{"encoder_arch": "transformer", "model": "encoder-decoder audio transcriber", "dataset": "two synthetic voices taking turns or overlapping, over music, noise or silence", "train_examples": 26041, "gain_aug_db": 10, "noise_aug": 0.002, "time_shift_ms": 100, "n_mels": 40, "hop_length": 160, "input": "log_mel", "spec_augment": false, "win_length": 512, "tokenizer": "char", "vocab_size": 32, "encoder_norm": "rmsnorm", "encoder_norm_position": "res_post", "encoder_activation": "squared_relu", "encoder_head_dim": 64, "encoder_fused_qkv": true, "encoder_bias": "all", "encoder_qk_norm": false, "encoder_parallel_block": false, "encoder_moe": "soft", "encoder_num_experts": 8, "encoder_moe_every": 1, "encoder_expert_mlp_ratio": 0.5, "encoder_slots_per_expert": 2, "encoder_shared_expert": false, "encoder_subsampling": 4, "encoder_layers": 12, "encoder_width": 320, "encoder_positions": "sincos", "fusion": "prefix", "decoder_width": 192, "decoder_layers": 10, "decoder_norm": "layernorm", "decoder_norm_position": "pre", "decoder_activation": "quick_gelu", "decoder_mlp_ratio": 4, "decoder_head_dim": 32, "decoder_fused_qkv": false, "decoder_bias": "none", "decoder_qk_norm": false, "decoder_parallel_block": false, "decoder_inner_norm": false, "decoder_drop_path": 0.05, "decoder_positions": "learned", "decoder_prefix_bidirectional": false, "decoder_connector": "mlp", "decoder_tie_embeddings": false, "residual_init": "scaled_by_depth", "optimizer": "soap", "beta2": 0.99, "learning_rate": 0.0016, "beta1": 0.9, "shampoo_beta": 0.95, "eps": 1e-08, "precondition_frequency": 32, "max_precond_dim": 1536, "one_sided": true, "adamw_lr_other_params": 0.0023, "cautious_weight_decay": true, "max_steps": 10300, "batch_size": 128, "epochs": 50.6, "lr_schedule": "wsd", "decay_fraction": 0.3, "final_lr_fraction": 0.01, "warmup_steps": 510, "weight_decay": 0.1, "adamw_weight_decay_other_params": 0}
Rows from block 5 of the text decoder of a small encoder-decoder audio transcriber, named by matrix and row number. Rows with one number belong to one neuron. Each number is 500 + 50 x the weight over its row's rms, rounded and kept within 0 to 999. All counts start at 0. Numbers have three digits each.
After each neuron's rows are labels from the 100 texts, of 14976, where the neuron reaches its highest value: "tokens" is the input token at the peak. Only what is clearly more common there than usual is listed. The data: two synthetic voices taking turns or overlapping, over music, noise or silence.
# fc1: MLP up (decoder.blocks.5.mlp.fc1.weight, 768x192), inputs 96-191
# fc2: MLP down (decoder.blocks.5.mlp.fc2.weight, 192x768, transposed), outputs 96-191

fc1.683:452529557493487553515521430482444554595515428490508479563585463478520483540416450508508525586356416431537495498496506483537352465484573471529502468542502509513489484420553390503485509528437601486464514490487556495422550465504500527374510462563481472557489544467502457435609506441536442501
fc2.683:505412490460447578512569405554527562479479527586510513474515528562450549508451517435533530571500467435439569391496469495563583424542590549525533450472523499498507396483525475415609414463572467497450514490478463452471517516566447469465491550493442551551450473616537516526507493418396448510
tokens: "d"; " "

fc1.157:538409479477538493466547530489524582479495602521596475436408432451550435435507498415489526535539506503542514521506543562512389420414415479525501480506507513426556615491473437465511575448493589475538487472428456513507523432493458510528542456435573516484516505475490430493501450452541494528
fc2.157:510521469509566518533479596511421504548528503449553451522494419492460471507465554601510572541492501409505494428492418577572531548477437497491387569566471457447523529540467560528464517441536466435523498439511485567533534479482509508481575534579501379463416532489519456458484497515492483474
tokens: "e"

fc1.220:533571403564486499443529512522467558502338493540544387522471449530468469479495389470499481482488590520500442434588523417434499519456487482447509521512507508497558532533460492537474400492507461381526580569573480506531565487539507499503572571492466495415526477545551497504526528447551513516
fc2.220:497488590472479554529368571478574472428467547464617499459517534454465548516524513441401517579473485380434421434502471534455575573529525445454484427454501401563452362529532577524603558467431545453458526457518482563480462468531533518486497430536522477473490414428472515538516494496515455470
tokens: "m"; "t"

fc1.243:551456564538441483491450507511467493572469539515479573434563522410430484406478583425498514524467505506552550421490476483473541516430393561544460516500469458491502446371471488528434581616506462461476559573438486540450492454518434508515552487438598466475542609506498562477607351439498446486
fc2.243:502487531520486558538491424351539528486461479467512444484553478475574477493583523532414499489496491513484390497652439490437478583496487580475390524493548444549486474407543441449524563425552483561554467496509408520401500495567595582407596538558522535603567416490564535516446410526487545537
tokens: "u"; "b"

fc1.38:493462490508473440536497418470585540467508390487485479488521449445470576407488647485457495529436441517572520487458407445493463540510472509524519536479465532483464588457563339433480516499513445523558480504489480570484575519594509473609381536499520440459518470511489476464564538533488514476
fc2.38:535462529518488379577585476468424456509605482473469448462551499472471509452454498449468495511396486522593454474502471527491475596453465379414516459526506550506489450571508416435502459548587489491523500572490625608489468541510530511476544564430585516481497415482460501507508461587523518496
tokens: "u"; "o"

fc1.693:538498465456542377454483506570534530481525437471442424544492418475568476554407499526486562437465493490569435467486605461431481522459506569545542428517503540485436529525508561409503494492489477490584605519529568576508549438421534483510598466548504488560538423422432517417551487564609513495
fc2.693:595559538489456498526467526596440427502512542533570429569564461538452552480542471465513522603586531496393452454519465442534485465582503478522429431479530564496583478506554533584483504559491509531518397496561544525475489503525481527446443509472537663425517452509653525409498435433454585512
tokens: "a"; "o"

fc1.409:461470475521411501565541619460453502511542431401462498493523549408482449505471420507547456478484516424505563478453499526638493538461462517520541489602426496509480434513631413454523446473634500466516455440481526499528513526488520521536509569447550368468510426546536415489390456553487495533
fc2.409:540465531509490543441411540539415446479477539520511539567516495523421601564513386500552470447486605452499525505531449521465424463517511468496501484456440365524474450530456521502513483582555404515531617504538445512484542540403549494507534440490404464445563496458490535485442481503455449494
tokens: "m"

fc1.685:540431498453554570486520444423448462498503577411452546495507584551551489509468497481498426489632531525429419455399532465488486432544467530574485529533449581567463455504595499559479511458479476565516516539507433586519563449508492532548490483529442548457509448441463516481453523516413512485
fc2.685:428483455484506513463508655411478570451428407441483536559480452478525551545371489543485425558503512465486477467513399464519527420526474593478558611538551492493536540458467523431560523516490443505411475487526492425485529387548460470492474486513497461584454580578488443507532537408536559499
tokens: "p"; "k"; "i"

fc1.720:526460491436511583434570567508407395505541491541502524525528475438469524496578638577444399521519514494546457603537492551521528479528569545431475525501410497480441433481432384520486456499505502530481432511473514541524503470456500355399433457592449508523452550547507594571516517499523414530
fc2.720:443509570486511465533501607495466527513549538523514462542460406454517464519463491460522531510583491534568510430490515443433612365513492498517544557473536538401338495529501431451536524454610535492473439525524479563560480410570459496453588590530513437493470597561460511510484525511416459432
tokens: "u"; "a"

fc1.603:601484514518497520530583545489424475510571440469564573391498534603520441465507500506538483468592470504505513421556539500551503464464491524597516489441395473422374515501510477526468403492439465517403487539487481520474448542515471471525515528547467553492472580421552473416466539461420501469
fc2.603:514466421514579426560447396550482445510552416484619424480507496495456523422520445468512465472525439443537631535530432475409458586513460536468562590446500504471439465485520451398543509606522415501509538493448508460531426508529466499425459429491571475560458408531400511499604396505435505553
tokens: "b"; "p"; "s"

fc1.696:515565498534500456496437414473571504426440450501573461481448569520542460523538521471540523560492574471421532458607424450574558532473524520447507399496577488467519478510482485552509482563556568472518520545488497540493472584520565497504435503474608456418589536489511477371548529510500519488
fc2.696:534450586552566383504475447489526477410421458505595507452517494472591506468464533480493436531514481532398491418486519468532506478516556570513491469555473391512409456464413545488462493403469548423421426571592501463544519457587523503477556558465498464405533503561514448432534507505473548526
tokens: "m"

fc1.372:507519375474493539566568457550501495451496550486575505555432501532442514461501495512473456444471460504512505472492482511578587461423403528415513518507453580512508541490541433601517546573456522466513558523440505586482533481489488568518583552574506519405500467569504547478469482476446412465
fc2.372:412498449495476558451453466465535572529496481657507506579521441500499428439516411508467507557535553538520553469601419500568580512596513407574479487526521494519447479451507555508431502442389494564603473454463468431560513411513524533451544480520532589532550529525518600514521491546518583529
tokens: "e"; "a"

fc1.198:552527544553534517469478423615499556436493494473484565588512487556554558535491506491491458518543510449500535517526532558465517571493526422455611448341480507494475545433562521520404528488489514442524358467566446490484560533501404484521571457509482514391524418516553500439516537560486541449
fc2.198:531452484538492450606480463502439476510459497489424566348452517536426470400491479438570547430499536454558514472426430457399442503492524472432557507590482570455572581551474540497559450493579457455505473499551495471527557491506494544477463468549462529600474470413460489460501515380481445468
tokens: "p"; "y"; "l"; "c"

fc1.727:520600483501545424489566550506533499500505528503419522503481489560461505544514457529492489410526551494562479525520539536534512556447402526360495457572375521484446533478525555511507553546507448545475436424420513494547503444340551670508468508470524390472475551417453472478483507545468497507
fc2.727:419508426593573491504540498433463511431552417570502535538480522567485505567478521470504521464532431550502517467600500597379454588505604577429418454550479522505523546583483559520431486537554446494449507531455518501579555478456525529543512408472410475521539482499541552425536483549550571608
tokens: "i"; "d"; "j"

fc1.53:545451420517464556525466574551477597528538553492509577493417488499402412495457528498510563463453448406461573484530503472543538478490521445532485513491461504509524471458559566493587453534481482383487453538501508515502515502469540532519495422643470483493427542440646410558466482553449477546
fc2.53:515563506382509461459456416515518500481423459495574547534431464410509492433520525524432509395469422407582440563478516529570510504518585387489576512516542506446510598521461489495457449503552480523488523568476482503505394410456522492464583531441520479524508520466496545617548535552452626486
tokens: "b"

fc1.745:486447498450521385378518497371572555538431556485420514456409453514537535447516499559473508514524455542560488519502483438562521587505460484514483525534536434480508585440588483478472495459498427463504460447544438555515507402509461521387423463515450467534548472550464412448444422524461627508
fc2.745:489514455517524402576518491507520560463465522415471367585501556504500531523471495548500571492443578569477509503559438439573422484499480509517490472551499522521524445575399567503557561533474408439445478527442597492531536559509581470501535520529561466438491466519590572527483474452555548560
tokens: " "; "h"

fc1.613:451506542565385548479517539519449570566558547443484542443522544490496548495477651436429531424433505514482529487607437504501480521476465432566447541566536430502543467455452394492499515512433527512429412515409441447545552458443483513552496440507436598447502456434463440514529468505545503487
fc2.613:539504494523570536504413551531465602541461389511523514466514491528376581531443547540556559452462520480483535502585590542553535562486408500484464474383472532531474480491436534511457514439475509490501488559529454487504498520448560474512590614480505452451537459469541521483331594531554473545
tokens: "u"; "a"; "r"

fc1.697:521560505561514497484543513535505502533510522392525559471404519544547588574505421419552515609515482561440565507453497580511490553470498464607442500490450459537484453522517507503433578457462474497484539497504572583503439460429465456469452480529563463532601486525639528532474505545558421501
fc2.697:403488495531434520482537497481399499561548512509468498432427565455452522480551538452541553448473521580488486489449454430486562498481475588501539542487577488437522484493457519511392555540492506549489463413470416426580456537451528503502567528474421484509346437531542520522563415498484524600
tokens: "p"

fc1.661:561551347499430568487554578419501507533588540481540496489424532437424574487431498469533548464525547527491503491539464489455503461494486560457464410456524511502400562476451458510475422509500504425456585476485443581473478502570446481528470543523542452567517523514530503510455468469502551477
fc2.661:572485462496520502506497441425472550536612528512524581580519444474519404443517400496542558513448523540417414562512563522483520451455487531479413411526515491573543546537449539448520454461515460440389588555544537537519467584480528473493594551528482438466524449448554453632548449511566502514
tokens: "e"

fc1.259:388553547572569477462539490486486480476450424440541553513529564511488459520488518406470426443522461429438489453514386563469584540374523513464503390623570557575371492442513381537449392473491539499498520508505454431549534521506520455514518498565498431467448433480518450503393558485569528496
fc2.259:529526503529578462474514420476597519473597420483521531468558522480495487456473465558430495457533566435578445411437473462523396534524546475468529453487519468481545530477531534490483454576533491397452450454573528550523502474595621442533479544547437526471470465532539584553498536497561473512
tokens: " "; "f"

fc1.617:464482518483468504595426522543441504550474437442514602505464513520502494542514459511492462447586473509355462464532551532501512432437543574553522528517484541525495551491632380539517485501507474452444479383463442429465528481556459488537440541470539500472466564526495459465485545471458457536
fc2.617:496536466441516503484525566544513505491515514463469601504613608478484529522406469493516473590549497475520473490496512426426514561589369502518538352537468469489544469517502524467484454436539545417516457513464544473495565390509476513450590544471570361533457436436524520457502437483470504498
tokens: " "; "v"

fc1.608:585562509516500600474416532521570406461492436533528499544497374459608479544497438461575468497471457430481636486438408588448502476542431513477450570550575497500451443462467417492518503555457539563409523468505497474488494510485513381459520431524541511504380526450590543580500536516502463418
fc2.608:506475506474559511520508556526502478521499525466531448500528414518456447527560496462539555444510479503496525572498513513521538491462508404579546484429582567438495508575437452422527493653499523510455551490450528487440461507380403428573493450555421524432501582487576529515583523465478543548
tokens: "u"

fc1.156:533474445564460610432543538489573442521425471554442505552415500482447524362456551560501454465505533429532502421460537509534484490409551499520485528504464551591523490490527472538470657504458520498457478518494540454526483417445451447488533483507456540432574521469497423432544482487436494483
fc2.156:550566510493507403529508506567506450560520488480520459487556456470473529521520527564450609516476474522530429491455462446454496539548483526503490409479484484438498539500489455519463463511562535531552500468430449418485561499548617487391502439504523524507419503497445652570479538431581485569
tokens: "i"; " "

fc1.80:589509499550502537425471540500537439472508513457491544584473554495479478505538500493500518434480470467495441580446572540465459582533478478495494521569490589428530426443591491492498549423456643471483350624443425504429519468505546497563462493545542485517498518557564396445491565463557515491
fc2.80:414502536476524445516530507475429542522467476511465422394539421482571514435453511456506519504465513439496527553518469507441530475484491523561478523488583534452557439510524414508510504463546525473479563460505520487466518525492491481540453519469524535593547511481535555367498510388438436465
tokens: "p"; "n"; "t"

fc1.717:462452461409549411501391536606421514589496473438410459473440496480581511532535539523416520488523513593473408440462515479514419514481445499536523474562477454404473467593543412546398529467434437546545489546510466548500538544503483433535520483539515543466414490482484433518514458569527489498
fc2.717:548511466471496583467488430460499515488413498548506478602489530496537504528493460523570442524485592483597573453431521496448482458457465434442522488531508546484545433526460506420522484423552522521539555535504536463477470509485445570509475620496436555516591505532597467510460517569434541473
tokens: "a"; "v"

fc1.118:565459490529491482439566528423460535560578447553574551469446490488602467381530500514461515460468505494581508416460504449470445444466408583532538590453528471507479465538407512459467523491460474428438529472525459468570536499507502415515472521530484551527460448471523405502547536468411435490
fc2.118:493541486466407449406456587502546519422515450598562510514526471541416502576549459503529522500473467555516547575484516510565494489484488458496502537521374545531469411436544498548452420456429450531452496567582437491492518521459478567441532476435439502540522540444424579471456424539492537539
tokens: "a"; " "

fc1.432:487558613511468530579565513577411549521521530463462619436493527517518521559420545443509473403550505518537504481484557455481552462463520594552496483480448531508430550554527515459515483578508508580393577411486425570485516481449474503515495476505448439489501463542593557444412534549422491490
fc2.432:432486436530510565402421503477421568440489389422468514538458585390522529532481422454454528433494504463536526506537456404474445492448494530478515471443582488542437500527605579531528524527483534517503507549525506453454482486413545471517544533384510416377471470646595518410365532449509537480
tokens: "o"; "p"

fc1.234:546479437466542360515325466577456460539600474482475517438563520496514501546528514455549428451535494588415514468496572454517471470438521478522429495484515521445559503483457479546495567531571539505462462572497507505546535463583403447514519528475480394475453530390520502525424516512486591446
fc2.234:502482448577511500510464483491563482490486509588441491499502531520536424423475565559478492451441486477522479480491526517406404490445563526476482510504437468467426521523554516522406485539500522432474505385563437505465506489454537444459431520613518472542509508516558365522532603587459516511
tokens: "o"; "a"

fc1.567:524564436553496520447473481507413478505573406542449534529521479443527520598484490495484504503556505490374561455656574554474587497464514481586456485506493447514389507544512541528459505489461504451483542525500452459479504443562483465430502540449437453559452467510574414490574548365494606469
fc2.567:382512518498543425529472538475522439513443489538582501569553449431488450522479464512511632526581446432489536474415445442420566601460567462454548457565536525437438483510474441473535567509535474538538487654520495492469490498488517568498495482480606447531501493494506550465456516530518583529
tokens: "b"; "i"

fc1.483:565452493542600491456589461564509551618508448458513548560492502529558538545482416503512498539552422460574539465527495574501513545454541503502480428504512534547535506471458414541500512542535509437479555516523498541457477551391434580622588568502541502403505497479505514555540393479376547438
fc2.483:513464524437526485479434555478498408435524498532508494504597486503450535488577469427457488527435478521430390512413482463482585627481466445481479496488518500500561518451572410401635524512468422585505485445534577498497451458508604365494500459525479409506508459462464524436490468467540454515
tokens: "b"; "c"

fc1.439:536487510491522466561469501531482493551445567445380406489447422569511484595509411502388518478516447446584521570547488574445495410496374540521537420508500571587574470549480545494469540486508490506471535470466413420410557470507501520550444424562413495534471472426518402513516560485512511496
fc2.439:605533492527523490510567477473492557481500496405528477493533531535443469430513513487486446538463549521534523563602452531502485472448502485433455661549468404447527532534493456417488565478547472481505499566453478490597465482532556475522556519481619519565497440534530536576564493593474468500
tokens: "p"; "l"

fc1.358:623541541473466488382504564515582436476428481522372538380501569462503420514532530476550466572525571527502541497525546526501431461433467491563471441458515512558406465529430474525500560610480460449479482460575448505504622503497420523550469515457529522613493538536610468574533493554531515436
fc2.358:488447565460402542478505464483498454396526460492505554559479485551555428479493551516451360457522545538446524488497624489458487434474474488553559520484530443410477408505525449501493528566459537588475406390499449471594586492490467552523524549370610546536504594509445442542507505456473475524
tokens: "p"

fc1.329:489563512491419459529536530419575471479531459445610384578536591507542421505517496522452541533535514508505499451517466572498574517485612596437501417478513504542416512469513474550474532526513489433519613414489434478489553397550541508534537479546437525516434473567500458491449575536505537422
fc2.329:533559449555559548536520528476500447511511537546534600370569466480540521488465466486481503546512484440530557506433565477401542480583477460541539464472541437477506497567530552455603465453482499460518471470563555442434448554498668451438519443433525514488530573427540554587475451472575460481
tokens: "m"; "e"; "d"

fc1.35:485499527534486519574499509500496573450487414508401558558503505465589497460487437470456547501490535492485538507512518480473367451453445513446431375475594496418454483521455349510509509533477465398449544444527479478496459449535560496478615417518498492456454592469416523477475530565528436467
fc2.35:408453506420532507515527517432521556474438493466509489476393487472494479546479509444453530474490589412553546556411535383558473499497490599424559500479513462454486466559491544502408451552508403535447487483493477524474513568482533529575552480528496669537554543516504542523494501505563449529
tokens: "d"; "t"; "k"

fc1.241:494398475375467444482419517534550499530560503544465507498446455565488462450492511508429555497519436547453447480483552531481497532451578510559434516448554580469496529489586558488503472474463507542503547495400510580492442481392483402565512539565483498558526537407473548521526461490436542515
fc2.241:528511420478450588527505562426451510516554394430420521476578485478436429491456490461412476578570545518477417463544430482332491550496545545564482463506424522595536548533495491504615564456590545450482465442525470420514479480465462451553515511509440459531526548528455451528488460542485474537
tokens: "v"; "w"; "c"

fc1.278:421478474565476469371474480550464535492506546566488584485466512540571448514457462546563454485539521563504583569534452512494553439447601474574479516488469585588471565541468431526481533461595516464423483477448460593579468574434471546504418414535512559487494604504486601413408461474449511501
fc2.278:527576556512591548459537466514484524529470596430553521570448524522416460541469412601489482458475542486528534599473473537477493496468416465468494491499564515485491548506461489468484436585484506475550499456335553505470491493485604557481539521509406439407499437464509498470498499482600548508
tokens: "a"; "r"

fc1.207:461475415577475517456401485530491526541528407523544454589461466424524514610499541512469447575427494412466439486552513561485521559534483582541539525570446480533482545456430568574483473536462438566578448451508586509551485438547534531492454535548488520535475550504495471519520470487571541544
fc2.207:482549511511601456463496502454568450541543611565587451480537531399504496541461548453549513587548562564488523425477459496540501500535461432438575482556503467419468455535493401459416464591531439460521533565530507558568427469469590535490567502522415464430472569505525597491474457494523504385
tokens: "o"; "i"

fc1.250:456463553418492422527458525504481495428508500512426486561493520416520483507488550549457562451527431469480499510614451502452469475510514449534513449592440537508445423390532533490457493412501583545541485387522473571422503453500476460512515488508448534520538574508461472567471454633491381541
fc2.250:524601440517505460554527478347503475392524439560540471587538469501429575512441543486496556592483487588495474428532463526511502532455537498455422433524533515476541527448457446530451489548450356591536592518499496504478452507447489483496427497492473516531478529518422453537477515515483556521
tokens: "u"; "i"

fc1.361:498441457463473546580399548503483494515420462485545509504465563533508479545524496501523442484589455540501512452430472570507565462466430503478518493471599448588547547477509525473433512514559428485474474488525564456449415411541524438585487559440443439481490525508601350419573450527558471499
fc2.361:597503469480435553546433507490430466491473578484490446569596559513452567597471510557467472501471534519586556522510536535504377500570529511483576516584467487421455547572493435451506499422482511472512523529579579463536397498574538531439533451484427516466555613520422546466447496572463524491
tokens: "v"; "h"

fc1.684:487494539463339467492501492577530543419538489503500518518485513530486388478441538533487616513554525452532567472503509458455526564479432486607488419480562453554546528549485477498501607456490427509540412460433466494381516546472466518547502453522439535523568524502503439465554509549524420478
fc2.684:531536483499405580547471609481435436587496547522505522515477555469529478483496565431589521537482521504464452475496527525514422586539414496535512505396538496492597499460444522486472546418458600506551522510505474553497554547469443575349524551509513459527482548470485490459513556528505500503
tokens: "v"

fc1.311:514435483479520538527597531407554431535461416486479512462474558514498456482470458494469555569482524523506450561563455529468593424418572462513474609444501445556523486438441522482489374536437478473549572553526502473498512423417591455595448528528550472478592582521422482518419418457522464529
fc2.311:438560565408504511426470523572511514477497454475519496432553559455534508614470527533584563554539481572464462529430546547539541533499535532449549492537476492452552421624555433625503532547550500467499460445503520549356388496533501585519534514509572457509523423501521610504555477478553548555
tokens: "a"; "h"

fc1.318:462515500522417472513504528503439455481559385445479416546551504592576490578556427454500455461494563493574458528596491436524508522488416514524509546547508570441476584482486523509479437391504558482563539463388434467568386580510446473522517500443510450550517560559519509470443622546446474568
fc2.318:527541526488533557617520437521472574479565519527471606542492450462434513536454482595481580385406507578534534538431484466536575475550514485569543551522561421544439509492488569431530577562515496449508457509488512388508509399499570506512568501513494480456529522465436535517521539524574536499
tokens: "v"; "p"

fc1.413:501506459590530428504545421419551367490487541435442548518512491501510418578573511546395558558528470475467514544542448462563524553516433472414543472462464535595493493396524432461506474512495545461477495506464462591500627497471440522492488452527424424509499509469526524515431420503508495518
fc2.413:481403466570528534456429445468450464564467494502559540486503417472472443521571409478582493567521438473465524543491556463506542539461508600457499534472486443464552524401439517557486474508488532583499479477479456479549520456516494540538461526517536614453531469515497468531538463526495514510
tokens: "i"; " "; "n"

fc1.191:572586532450517557433541535519516407577521468508364468429486486502548460498451477453543455445439502544436545458609534490519466493525546426499448548527435554515509513443528496543530418543475494529471578560528495417466426494495541476441502477467436501587555572520465449418481454370456490422
fc2.191:426528604419428444513455501428555459562446418449575499506557494391474542445450487440444560595493505464554499509458423441467597414503491539442509486492590439379546565546484489476533599615512453527447453412482568513521520509516488572494526506424502451538402512452538515513582488524471490508
tokens: "b"; "s"

fc1.549:499461480562455446444462498555515525576390506577566427508561485475461491485463526479500403582556543540413479535514505485480492509561507497541503434513533572522531453561402544460460569522541551531518560393446464590403483443497460562554403453433619453519534410465496535494478546465463485497
fc2.549:499549516536546430582417459465461528549459506498497500477522457467519452466550549562455516430517497513538485459461513456594558427556506522390481539588547534486482460578586563453498496502487502453529508452490488420538453522553483521461429431586551522537437477452506438555537493498475501526
tokens: "m"

fc1.229:523459557458496478441472525491514457446447538431462451545434490523507525518522538506426447581496552517654481535466556477574444590477454505367473455500393489468449479472410521559461401447531446562492443456481464471513530430480484485551448559502436514446565529558521543497524565520558450473
fc2.229:468459564484453494424591511435473493482447528534551537433421541483559491484563419624454470587551448557654449564582527449447530539461580531466514574511516466486538476552466437516516463511499508480542494464527546491545548477491498530433393623482536560553517485473477460373467475585491497576
tokens: "i"; "r"

fc1.386:465406548578499477549461520524438557413439476542572545461417541480541556397548607508545552459465419535555525432522482555453450488485534519522545532512494486501413420478549572560459544536552541505502465552382382534565472543479474514457492427591535472537499492499467570426533558483566499595
fc2.386:522535511522514463475468568572483475610608510490552404501507548474436492446481437481483497527449622387447497594504507586399506535474468546460493473482535441540526477465462534351575560427562579501539488502572532492523455445531492465466504571504421468490467492445470525450476530530594466535
tokens: "d"; "c"

fc1.121:481456502490509420511529507470507542501428567570560477494455332453548495502489500470467492517404485532527411457463437492480412605491562559520487440430521540533568596446513575615507557563530485445457521453467469483456501519543535564568539544407527404529482468477494495508502471542475480450
fc2.121:515489466529404519546573488472502445500525544407520513537423519571589519502587539539511505659527484542504477532500536521429569420539535510535489416521467559450487489535451465518483420535452545473490558476501488599471452617575498537419591554471495595420417501544428443458472448509467568523
tokens: "a"

fc1.638:497535504472494481482591461501454427519518475523479508542563537514547495513478551508545455489508531575531420465401443527532452538574465511557460511476486520596423522451607448558428490614507442423497401499511475534558565490503464429426542444507516435536462507422437475499425472484551465452
fc2.638:562417465509512569649521493443403515527555552518474498392562486547524514439535524511497558546501511551474550556467489487456504442503490503396452497460516486429452572439498503460461500587458514522501583430554543484443469529416459580501508487505446603557587548487497504454570500537549470499
tokens: "i"; "b"; "u"

fc1.356:441536493405412463543570512456483481548501580476581484409410498401619436552454488483485495538534374478494532548476554586642501550452497467520470473438507548485514503477510510515520478528542484501439527488433456454583544429482529432534480538514520524508487498501414505587584516530482465446
fc2.356:447497418532570419465493478505495505456512475456526426426470543538399499452552547457519356504449551369536544456471462424468497538589464462515520397525467539520527522537516515439486515557463473513634464502520373486565525460492468449527559499574467472506512477479522508584577542477486566455
tokens: "u"

fc1.411:446557427532494519461468476438517490483586482471584437485435493667475538605433453430453498507425563390464551513574496480494504534435375480468562512544428581546464544541523554510542505499484557490538546574501493575513602516544530510503480567528472478498525520491577510454497550530501589491
fc2.411:525557574495551436488431549399449537441434495479534462501475475454468577522371417461601522511511521565466568430471509463550515525542552548485495512488486422491641479533400470432451463514504479529555525463563479511508406413581534492411540501500523521442548410545513440449496513543469497581
tokens: "p"; "o"

fc1.624:567379540560479423516427580493431506512585359490486490468493504511505542607447543476486499392534486627467533534542546498498417520492512416469628425426525548517482563510516456488433595461582410523516513459422507516530418582558516549471592521473529451550532570466419535510502438590493548515
fc2.624:485456552455539481472555436440592583453491514464449443474469489556452505566480496452550536528430533489628511520471433397369540435514405470460554537635583478556438455528577508421522546498388524499530597508401565505528423397565515493520494443459528523418609510444484466512533488542564513502
tokens: "v"; "h"; "r"; "k"

fc1.469:480488419530470495510558625512494493460531514507487637547504473500535523481410521542500561465491529534459552464438464428500579476508515592503536588546545578480546494495569577524509535572398518414508430454494524488520495555528423483489480537580476561554509471552576453534503691446526462569
fc2.469:649509531471523567554538630515546435534450525490536482524477536488563433485616459547424422521528583430553449479508517523440507596555414470487539465536431568586501529538422525407466510537569496424513498445418478491389513476411485551505542570585596490553431506471547489529513406515490512495
tokens: "b"

fc1.351:592383421529557499547546513502543515466460438473567534468420479489465534407474506487559458525532407555507535460402475381500535477448497387570535527494486552433517515602559555466535445428383515506509507474503509504557465531464561485534507536501533466548530562498470562483466446538483391446
fc2.351:566456543424452526503501531522578555534464455548496473450455565605540420537531518490456525577610486540534520462485467502429425540467438467515480533458528497576455552472562523570452426544484513384593547518402535498505584567520536446478442425478456507473514529517477501418462546541448460383
tokens: "b"